A small sound classifier, trained from scratch: adamw at rate 0.0021.
Rows from block 10 of a small sound classifier, named by matrix and row number. Each number is 128 + 32 x the weight over its row's rms, rounded and kept within 0 to 255. All counts start at 0. Numbers have three digits each.
After each channel's rows are labels from the 100 clips, of 14976, where the channel reaches its highest value: "top examples" is what is common among them. Only what is clearly more common there than usual is listed. The data: struck, bounced, scraped and rolled objects made by modal synthesis.
# c30: last pointwise conv (model.blocks.10.c3.0.weight, 320x320x1), inputs 0-159

c30.265:122132112140141164120140127118119122119126154118143119092143136150189165132127122124143132149161151101126119183155117141122125139133148076148141122105162167206157131109105134128144172114106124106135145137145127138119132122102103119115150127148162159166139141154170142154157175153178158172177144160159153123145144150149154185147176168161149162158148149148135128150162119145139160155155138164153151160184162156179143155144156161163136165154155151144136141176157166156155161172168169
top examples: hard striker; one hit

c30.102:118102146126120172124120105112109110128090171153146121123161145138147152126106118117136134153155165101123104137165086115148127101167151123143145124139091168150150100105146127106167129156159102157168150156124123152130109129132137121112160094122147133154110153146126154131124147150133160177115144128137120143116153135144150132137100137130137170136135140153124145158140152152151137144130119130164146139130156146153145151152129157133142156122154155150160145126138151134138138162153142
top examples: bouncing; reverberation; steel-like damping

c30.117:112142148132125157116157148147124128136130173149123139129153170154171129101143148130146149140114156124179132147110148141135183145150114132069143148134163102127155113129122145141138107127131131154128127166161135145148158131169134122149151130097158120103162093112155144114089110110135117164174197157160125138107191190121147115119173184178123119205139168169100178099089114084196184126185206174181112155131109151174185141127142173108118150145089100136114115162117151157187097183203153
top examples: bouncing; reverberation; steel-like damping

c30.37:125142154133153143114125140134134122161142168138144118111155164145123147137130142123132155163160166131163138177154142082169154144178160118153188151152146145151160121123149122135152147145134125128153165155158148149136155108140145106154130142112132133127196132117189176123139136150150153168173180168172145197148198148157176136159170194179126158186198139198145170135131136140212197143160161180203129188161128176169191189121191158150135173184147138138140145175150167183186121179172207
top examples: bouncing; steel-like damping; reverberation

c30.20:163153123123137114134126125131132146159131145127143159080129152096130120129159166119146142124111135191109127112140142173125114130150132182124124120123086117113140149128148136130141161126084121055136132129119150107130096151110077125116124140109116123107076134120101096133106109133122147121080096111083105100115089104128100118130094131096092120074120102122122096117118091108095120131093120081117094071101106103103078125099124108124097127099105092138117112106124131130117107103080083
top examples: hard striker; one hit

c30.113:130130126122137158125129131116097113131104118106108140160179105152111174172137136112117117165148157142116097144174115110169142116114187117183153113141145190141098137130149107111175193162127129128171152119144112139117150117136112102119106111172141180175130209160130133180198185208136171152118141149134115169164154129186148133181130120124197186138130103157213162195170217191121128190109126139136197152157198161115119178204133143209192143146197194166221171126209168142120157139141145
top examples: bouncing; reverberation; steel-like damping

c30.89:121161133150139163164150162136152146154151129152129141154147148152119154122143152129150152140142157125152136155142122145148159130167127132114154138150144143134142111138140154150164139147154157131162152142157143166153155140138146131157139141149157149145174156149145149137137136128116130188169174155161146150125187178154167104129150179168154157173148160160136168126128142145188159158157167158166144158151142161163191165132151160150150162155132149132154147166143151185165139187175165
top examples: bouncing; steel-like damping; reverberation

c30.221:191193104163086178144128134169153151130186099064178183126148081173212144120205200202160111085154126165166187194109196199126163206079158149117111136083202180208114175185069177194113142121074197075123187096117174159104178165106122176146157205136139102115136148131127141150134142123147142152140146142154149133142145132139122166141127152138138152139134138144150113121160152150157169161149146127127133109140138125125131148122153130130135159150152122129129146127124126123122126135149161
top examples: one hit; steel-like damping

c30.289:124174175148134142132165165182167168124163148175160125167123125107140117137165152129175133112130146094118185134115120143152098177149110115125099168110087136110144115134133155180120123124193179189144123138116158135169102136121162164182125162128152127132159124104176131150124134133115145136163145155180156161112140139138157089148149170161137139167168150153109161124109109116162181133167168149166126156128117168142194118136141127125126144176118119135134137182129139160159103148172152
top examples: bouncing; steel-like damping; action: one hit

c30.300:130105143121120160137134141116167136096122146116130116088141134166189171124130125146148128117172156098119126220132147123133157134156183065114139120102199137203161126122083150158129177133113118123160190166153126154121141153074124147119130144170158188148140170142156167147188160181196138162185138157178141165141176178163165199173180176163168184160164148176179148158186163147187168163159118185154188198168169172166131167144200157168164195121157173175162152162185188180177172185189180
top examples: hard striker; one hit

c30.79:140142096132150148107132107134121103160146128092112151089146134145107134147148121143118135149116161168153150108142140142122127125154120144113134130160140105104142152133155137112147109116104118090137152154153119130103134105159114056136132118142162157148079146128091127138146133129127141119116116115121121105098112127120107134150129141134114122118128137133121101133123100128106124151092104095118122105119123113106108101094141123130118117105131101155115146111135123129094138143109093
top examples: hard striker; scraping

c30.134:161138114122124095112114114134145110108159112129121160089134116096075172157132132146126114168150154207078134106126125177123087126133133201154129114100107141101130183112138136135124167172087107062163133101106120109103093153101082117135116122103113135124096128120096099122137108116109115101096106125087124094078091116122115104138086120081124108098097085083112123134109108102091087145072100074098115094119124106095104110086097114122110074092125093109117107092126103090099112114099071
top examples: hard striker; scraping; clipping

c30.75:168136115120147160122113126118149121143154144106134153143166104163255125111132130142137139130119173157130154157148142206138148154102134160107166130138150152205136174124113164128161150129125125153148172135134147134114149150142133236117152146147159122120135118150126113126104124113174136128131130115108090085122130107107100191146127128115126134141094135126132109106103124100126118116142120123113113107126127117135131120126155118115103173102118110143123138144121145117116136142146111
top examples: one hit; steel-like damping

c30.194:241197112168099154102137121152134160100255119064204210135156071148209120130218230226156146114101131217181176119159255226141177213102115189137105146108202145136113197234104201178105114154062188067116165070168152164111175161106058152115172195150136116121147136145142140149114127114106136118155142144144156129144148162148141134133170163135146128145172164144147143133113118124155135133162147136151137138141113152123150158139146133141105147176119140151106124157127125154149118163133135
top examples: one hit; steel-like damping

c30.2:168091133107112126102117115106092123098133105108126152095148117109115110149139099136103134123130109085103115147114153098125110128127120072135144133105105165129112130152117125116123142164118111130118123129123113134126114108097143100106105099145100119095095146140116090125133131129116113069085083086071108111140088104140113116116124105108139080098139114066119094104128131131122115131127124094073125113067126082093079118139096091135137125098138138137135140116131088068106122075096101
top examples: hard striker; bouncing